A small masked image model, trained from scratch: 195000 training examples, 6.0 epochs.
Rows from block 2 of the encoder of a small masked image model, named by matrix and row number. Rows with one number belong to one neuron. Each number is 500 + 40 x the weight over its row's rms, rounded and kept within 0 to 999. All counts start at 0. Numbers have three digits each. After the name is the row's rms in percent of the matrix's.
Before each neuron's rows are labels from the 100 images, of 14976, where the neuron reaches its largest size: "colour at peak" is the nearest of a few named colours to the mean colour under the peak; "lies over" is the class under the peak. Only what is clearly more common there than usual is listed. The data: simulated telescope pictures of galaxies. In brackets: how many of the 100.
# gate: MLP gate (encoder.blocks.2.mlp.gate.weight, 1280x320), inputs 270-319
# fc1: MLP up (encoder.blocks.2.mlp.fc1.weight, 1280x320), inputs 270-319
# fc2: MLP down (encoder.blocks.2.mlp.fc2.weight, 320x1280, transposed), outputs 270-319

colour at peak: brown (41); grey (40)
lies over: galaxy (63)
gate.698 102:508533586440545578487463473443439515519499569506444446502460549523514501531539546468450522511459543498485493529541497488469421495516455434447422523529
fc1.698 090:470455453489486516508513555503594503570451499522545500525572534472455537468473511534446546492542491495500514476524536466488547502490518466413494539530
fc2.698 097:531538468468472524476521463503506568511503505422526432507526500582503529581577522509433549467464497476464502504480509499509535526419463515465495605457

colour at peak: grey (67)
lies over: galaxy (93)
gate.708 101:525496443517520544469515468539472528478415501548565467490470432540485459473512510525519504549460387556566533585532472496417466486495544452536537507482
fc1.708 092:550591532535452536453522505487479532463517510498451489520511516519556461527478522452571513545468526534533486491463554521469518461446495565457440562440
fc2.708 114:518504482481486485524587430500484533458479450443487497480546523553567539459490503521485485471523518505471501501473434480516527538432442478412472478514

colour at peak: grey (58); brown (37)
lies over: galaxy (83)
gate.225 096:486495465474527462517581569481490480476566548420499453503536473565514518530509539506497441455425481462474522529518493505423489518519501541547484517498
fc1.225 100:464522469523510446537510549453554477518526488475516484440434505526463535508510472534530465473437426540472519449558481480523554560489467499507496540531
fc2.225 124:520588453467477496500456502433466488405425484506491428478492547532536496527544486508409534527508443527462540486524467487507478544532432448491483509528

colour at peak: grey (46)
lies over: galaxy (57)
gate.45 097:458474486475506505447410486482509500526483517475479489504523489471482501452500549531461482502469540475492493516469491517463497498517470525494505503495
fc1.45 096:454492465546569552493566469493556472492520546479444509480534498469517583450447510517497512528570445521451479457538454485508539583457494459571480434562
fc2.45 127:479467499454459480526507534482498481488494516461485527468485545435503486457488488584507530496414492445579473528496536540534476525498503510489424477460

colour at peak: grey (53)
lies over: galaxy (76)
gate.755 097:502529515545427468487504484510464463505501551521500524435503540474394470511473470526517481515577516570465488436514544480458511517485490526490444444484
fc1.755 090:512445539538507498518518481536472448533534463537536479461556518559530512517521486440529490520485554442576506528515506488511472427485546395508489505485
fc2.755 109:459527461491565488566514408493522518545511583539493468520462557499400464531465441520440547458501504468478488487526508485536487484425453437507442461553

colour at peak: grey (42)
lies over: galaxy (49)
gate.161 104:487542492393499473521489494451484480540503497490553547501557512497508508532559489502454426440541512489531467512509466446477530535436495540568532575514
fc1.161 106:550425456564505486433416516507527566538440482555500491509439458485523509503493463549589524412489464528474512534501585530514495482479525455482493433513
fc2.161 065:457509442499511524479490512451480564470441610540524545460498459518537530576552442512512481492500562535513436535498475527442494572504539481508497516499

colour at peak: brown (46)
lies over: galaxy (40)
gate.7 095:505496553510438476510449557542470437581518496474465501480506493522488445510526535448575473501431551470548453505482500570491541477561471454523495453466
fc1.7 099:489459497445576508492516506534466481496499497503470456437550466482471448423403463455431504512486488552547481513529513575476473446469533434474429508439
fc2.7 077:503527494508495445512478466519509485501496467490503516527483470557479454512501539518427431534485519572511555487518518500496517532496441445523539409476

colour at peak: grey (81)
lies over: galaxy (95)
gate.335 104:439487534558432541446442451560525495537478525497491550463471519478485474478472469563525535494423463515576501511528507454471490458492471459485463543491
fc1.335 100:475498522498508483437475512534546483567501542505495566505508444550482485471559520511494456491441530547496467495473552497461487552568473509504578515522
fc2.335 095:503435467495560575452542506431466507470593514531576525440511517468515500500531466487527454531520555455523511545555567514484514469525480479549462460465

colour at peak: grey (94)
lies over: galaxy (98)
gate.511 104:539436547470509520503426545526484502522508470521572438456439432515620497549547498519467489441398447471464449504476474497566438500481452543505468496500
fc1.511 096:537425526472507526468518475529541526494575518480468491438569434479570529540427493503545460528482496543515455545515552515519512530486462561532485485506
fc2.511 073:527514502392571481536536502409448547555447444495454486545449378543561505474481511523483429505448506537531522483505553536511455475501495508505567506500

colour at peak: brown (63); grey (31)
lies over: galaxy (72)
gate.548 097:503500539483589451601397531492478438513514550477472499538554507506488529499480492483477582516509495482521482511483549465519512518540442488505505542522
fc1.548 104:558478515474544508570535532542440418499484469532499535534534442485485527491485534481509502486487443528546496480433545503529513541529455464519561476451
fc2.548 039:513453512500491492491525466586488490482520506567466539506514475460528493480532540498552544465465505486471524545452523513457510492428473492499458457440

colour at peak: brown (72)
lies over: galaxy (88)
gate.761 094:475465446476467497497506552526484487494484452567494493521523496523475521520536521504448519503484562493487500524543562523473517473482440551436572450529
fc1.761 084:504472450468469543487546533519465379526510514495450540550550419495484525562531446454541497562560540450413538513452460490465473477464514525478496481534
fc2.761 157:505453510523457488517519433473486561467488542506496572439505490583499509431479505528469520519499507580449502461431404475412439529547498574529494435479

colour at peak: brown (51); grey (49)
lies over: galaxy (93)
gate.280 104:445475550386496513404453557475594528472545477472526492451501492517506480394520477401477521425440450556522466522540471546461472419442500505501516509503
fc1.280 108:577503482583466456571468481459485574538545520476439572500553566464520543587478519536555497563503562505532520544522506480523507512517441507526466519487
fc2.280 056:567517525528450475566486501512563515487512548492511520503545517522475476535529482518471482465509537495547495565518454495531427519492484519513532457411

colour at peak: grey (50); brown (50)
lies over: galaxy (78)
gate.680 097:459465442581470489531489464520482490532457469557509526480534487508557497572453448408481506566525534515416543493494522505482531538482460537506491570545
fc1.680 094:564462512462485464479520558424532550490526515545449527523501444434494531534472471522470481442445489469463549517516517516533507419547561431541458544462
fc2.680 072:618499476513453526473487517491552596510459544476538536582476478534477454530516461490480446524442445473510472485485504421534523458461486534474474488478

colour at peak: grey (53); brown (44)
lies over: galaxy (94)
gate.231 101:492534494492529483521480470526481481504541495499486487514512453527478501523527516523555518560465523556476522532529491503539439442493476449492535493466
fc1.231 104:486539445456574529468562518580493509533487511475418488439580515437497515547497452470506522493512515554484548526448605475472430456552458486426435549536
fc2.231 122:483490435476488435525492485458562468562517430452534567458476519467499493457527565536502439490470498546470518510425516468518456525468444497565571452496

colour at peak: brown (52); grey (26)
lies over: galaxy (35)
gate.299 090:467563507477560505456445581571491534421460474484440484542525529462495563442486551570508494479430493491472436524529463396531489523486492503508513548509
fc1.299 120:479477519477474497599495477555537467555528508513442443461495555466492525503435458524506420435462442525429530372468418491452516527490487488538459526432
fc2.299 039:478461527506468538535485480548561455538489503517459422508473580438470562399523464543501447455444414504427459426468411476481516548512508541545498531486

colour at peak: grey (85)
lies over: galaxy (98)
gate.314 108:416493500490502519548486492445478580483495429505451521497509502542521486533477504509483497475409504502440543528447481520488533524572428559501494501493
fc1.314 102:430520492553503524526455474495480535468549488565518516535502534503447520525505471494495478490474480447585573497514574489523472473453494510484500518535
fc2.314 093:507540497482484445517476562525410532542534531518507466562542479558551455542543408541497476499441396481479475499595475467500521493460515580468494524535

colour at peak: grey (39); brown (36)
lies over: galaxy (56)
gate.67 095:482507475493447548537486574527518507524454519571498497521551496493541541523482523523540543463471514537474446441547510530568523521466459538486493422549
fc1.67 095:525441409545521563498434515470477549473466479471484475485450553515451524504536511536506499465513579488463593520496415475423504517475529558542523534500
fc2.67 111:486538501500499435542462397460545483516501496453526508513413492499423488575514489457577467453519481460522461507537475469504507542518517485513460491487

colour at peak: brown (60); grey (28)
lies over: galaxy (77)
gate.486 107:471537521539547438491486479524541492508481458490436516483463488494487505478547528543550442418492446463501425534467498440466543531507496488573468523502
fc1.486 103:437549500540499539518459502475509516504537500500511497500502522532517494493512580598476456564473464525435425568425516523481531491406450479510461478496
fc2.486 137:520442514479508522454525456520455464473537538535461553455514461568442521486512430534547474526498459523507464514493446469534563474518515447492519502490

colour at peak: brown (45)
lies over: galaxy (55)
gate.472 100:553454540429465521523436498498477490512514418500449513573494537524535544531523497442517497474509515504398538491500530439436509438521450524465574480469
fc1.472 106:508456482548466474520501503492480492419425423435482511584485511552562452493461420474501521477452544484480555483495502580542503553536468543565527445444
fc2.472 058:521481437456436432547488507539484462514399452442524466517500514541598464473501459450584485521483488458547545558482541532530521466541436519551503442453

colour at peak: grey (54); brown (38)
lies over: galaxy (84)
gate.195 098:535521509500489519446501560557501501479468485582471504517498544600522505488444484513547478532456610446496495521497498435531474462468476453509512450436
fc1.195 103:504534538470545481510509536492492449502471485530538499538522509527541512552490501436607538519516524506570512549489546500567463500438459473433489501499
fc2.195 133:462461534554481466547492510610506515521475497494520527520439499520478548507472540537545447470499492426536529529474532532532489536468517531510548482401

colour at peak: brown (67); grey (25)
lies over: galaxy (67)
gate.100 099:486518516543480480452433440487522494560470564487498454540455485450430476472508470537561503526558586537583551526476483423445482494501496566502573524512
fc1.100 099:482493552538447526468464385536520485477509439458466454435455421414459491519503465550582518494532546500535506483430543453458481503471522502523619454460
fc2.100 110:525473419490499525518482491481437483458462437501531510456494473524502471504515490600444472468420503523437547487502482501548505560511505465480494499415

colour at peak: grey (90)
lies over: galaxy (100)
gate.754 103:457512514501505548510518534496527449523529540479509478476556504431471450512489386522569505577547560497526505459553517498551526455531507541554568448468
fc1.754 098:476500500507499512548524481567456490480485458545587581512477492541535542499528593448429453593468493481484553503417510453510437476447505532430560577505
fc2.754 123:473473494520492494488477550510486550483506538536517496517516507430429535552434454475476499506506524465540471477504450404444544509548547466475477530517

colour at peak: pink (54); grey (34)
lies over: galaxy (100)
gate.600 107:465543526467471449519508436483372511460542506488480431487505496435514480531544481517480425527535550523508463463490565557498494543452425501444539496475
fc1.600 101:529495523478480499532470497495470529487510536502521532505542517474526482598598519543520467552512608512490431520378463555559487570515464513478561476394
fc2.600 132:588550547551490569473561509473493515545511516466498627473515525569478478428453525466477473518592476478501499503480504522547498515517448479498436537582